Rows from block 7 of a small segmentation model, named by matrix and row number. Each number is 128 + 32 x the weight over its row's rms, rounded and kept within 0 to 255. All counts start at 0. After the name is the row's rms in percent of the matrix's.
After each channel's rows are labels from the 100 images, of 14976, where the channel reaches its highest value: "peak on" is the class under the peak. Only what is clearly more common there than usual is listed. The data: rosettes with rotational symmetry.
# conv: 3x3 conv (model.decb.0.1.conv.weight, 128x128x3x3, each kernel summed), inputs 0-127

conv.73 100 [130 127 115 138 129  63 167 106  89 117 133  64  97 126 107  79  91 123 109 125 115 134  97 113  80  49 126 132 118 104  76 109 177 100 174  84  76 146 146  87 132  63 149  75 153 121 120  90 116 132 126  94 165 146 146 137  73 105 141 166 179 107 129 123 124 104 110  88 113 116 149 141 122  97 124 110 117  75  68  98 165 108 115  76 143 160  87 138 124 141 155 155 121 137 118 124 154 117 131  81  51 122 138 101 108 122 198 140 129 158 119  64 134 161  86 119 131 165  86 113  35 102 122 118 108  47  91 125]
peak on: rosette

conv.108 118 [128 143  74 149  45 118 176 116 134 123  92 126  79 129 124  65 138  91 138 116 141 118  74 140 105 153 108 113  97 122 124 142 126 151  99 113 100 104 164  74 148  58 134  68 103 113 150  94 169 122 103 118 114 147 107  92  73 157 125  68 100 148 150 130 141 105 137 144 151 136 105 130 118 121 103 175 123 112 107  13  94  92  93 103 131 126 132  71 101  84  89 121 110 102 116  62  57  58 140 142 139 114 181  94  97 119  98 121 145 142 136  99 109 146 103  99  83 129 125 135  60 110 116  88  84 106 104  92]
peak on: backdrop

conv.11 107 [167 143  95  28  95  93 124 118 113 148 132 146 133 114 131  93 103 116 133 143 124 117 142  89  83 127 148 126 105 162 119  97 104 145  64 122 107 106 156 153 137 121 131  28 152  97 140  77  84 148 101  76 151 157 163 121  97 129 118 100 112 153 107 126 124 142 150 137 111  79 132 127 100 121 113 154 139 135 172  99 114 160 203  91  95 162  97  86 141 131 131  88 106 105  93  59 113 129 115  49 199 126  78 137  56 168 157 134 117 101 139  89 129 162 133 123  80 122  97 124 106 106  81  42  86 143 139 110]
peak on: backdrop

conv.117 095 [175 138 144  90  56 117 129 123 134 111 119 149  75  71 133  62 154 128  97 190 162 115 196 106  88  87 129 102  92 142  90 154 114 131 122  97  98  76 159  59 147  67 137 107 114 126  81 134 180 114  71 112 120 102 122 146 116 119 133  77 111 122 119 146 155 126 136 141 116 108  91 141 128 129  85  66 157 153  75 106  98  74 118  88  75 161 144 131 151 110  84 136 146 150 111 172 172 141  99 152 100 122 185  71 148 104 115 146 128 157 139 155 120 145 107 103  83 180 109 109 138 116  78 106 101 120  64  63]
peak on: backdrop

conv.52 095 [202 101 104 122 111 129 136  92 155 119  85  99 110  81 141 138 162 107  41 107 118 152   3  89 131 121 128  96 118  73  71 139  95 154 108 115 127 121 123 120  71 159 126  95 119 119 156 114 133 159 114 107 146 117 145 123 132 133 100 119 106  75 118 142 130 126 174 135  92 167 133 109 120  68 153  83 156 140  82 108 115  90 128  91  93 162  17  98 140 103 160 122 123 124 103  87 116 101 165 111  97 122 110 160 134 117 189 147 139 126 133 108  67  82  78 111  96 156 128 117  77 117  91  98 122  98 136  92]
peak on: backdrop

conv.26 096 [109 128 255 123 114 129 169 131 139 144 108 109 125 125 128 118 104 166 141 108 126 131 109 152 119 128 136 131  91 130 133 120 137 124 133 120 124 133 125 130 139 122 100 131 147 146 102 135 131 121 124 165 140 102 126   0 144 107 121 127 131 131 136 136 109 137 147 140 125 101 121 139 133 135 139 128 137 136 136 145 120 154 115 145 116  87 127 139 129 122 121 146 132  59  83 101 127 139 129 108 143 125  82 161 125  96 133 134  85 123 139 122 144 132 146 112 116 134 119 143  92 149 145 126  93 126 159 147]
peak on: rosette

conv.114 105 [202 129 127  95 129  64 137  85  50 171 148 141 122  88 131 115  72 111 184 129 167 112 144  87  93 160 123 135  51 124 162 149 105 107 124 113 133  74 134  73 119 106 133 138 167 137 183  90  86 129 104  92 124  80 140 147  72 100 153 136 125  78 130 150 137  95 111 102 158 169 105 172 126 202 110 110 157 121 148 146 101 126 163  58  91  92 137  95 129 116 172 118  98 154 113 110 185 108 110  97 112 135 132 146  82 104  96 120 114  88 126 136 140  90 107 181 118 105  46 135 125  86 103  81  93 124 159 121]
peak on: backdrop

conv.13 091 [120 117 159 160 137 119 127 130 203 100 138  52  95 108 163 133 153  97 112  94 126 135  49 127 145 109 116 183 188 169 121 145 103 116 107 125 110 106 109 138  89 136 129  81  82  74  69 105 167 125 107 126 108  43 135 153 129 165 112 115 136 104  89  53  95 107 174 160 111 201 122 124 126 167 134 156 108 152 131 148 121 139 134 134 115  91 100 116 133 112 103 114 112 131 141 139 113 177  65  71  94  89 132  65 130 194 168 109 123 124 120 139 105 121 122 127 162 117 114 146 170 140 113 187  86 201 179 150]
peak on: backdrop

conv.87 091 [141 106 139 181 126 128 156 134 185 106  97 116 119 175 125 127 129 100 160 114 157 156 105 118 116 100 109  58 156 133  57 144  47 100 177 113 104 101 142 129 108 143 149 127 131  79  98 122 161 121 143 138  85  66 141  98 129 146 140  70 150 127 148 141 121 116 122 119 186 126 151 124 105  64  96 130 135 133  88  84 107 109  61  96  91 101 100 111 134  91 110 131 127 124 163  89  52 140 164 123  91 157 170  68 125 136 138 127 121 160 153  84  93 136 107 131  80 186 219 150 143  87 132 124  64 165 135 195]
peak on: backdrop

conv.104 094 [158 127 126 163 100 133 192  79  28 146 142 116 119 100 133  77 117 124 106 137 105 117 107 155  96  47 116  69  96 156 111  92 133  64 129 122 172 137 163 183 152 147 120  88 109 156 138 121  89 150  88 129 152  82 210 144 113 128  98 148 226 128 114  64  94 113 139 141 111  90 109 110 107 122 156 121  96 128 161 138 122 128 160  77  75 113 122 174 122  97 148 104  99 138 122 160 151 116  95 132  65 147  86 117 140 131 127  97 126 145  74  93 125 120 184  76  98 103 141  99 145 154 151 105  97 113  98 101]
peak on: rosette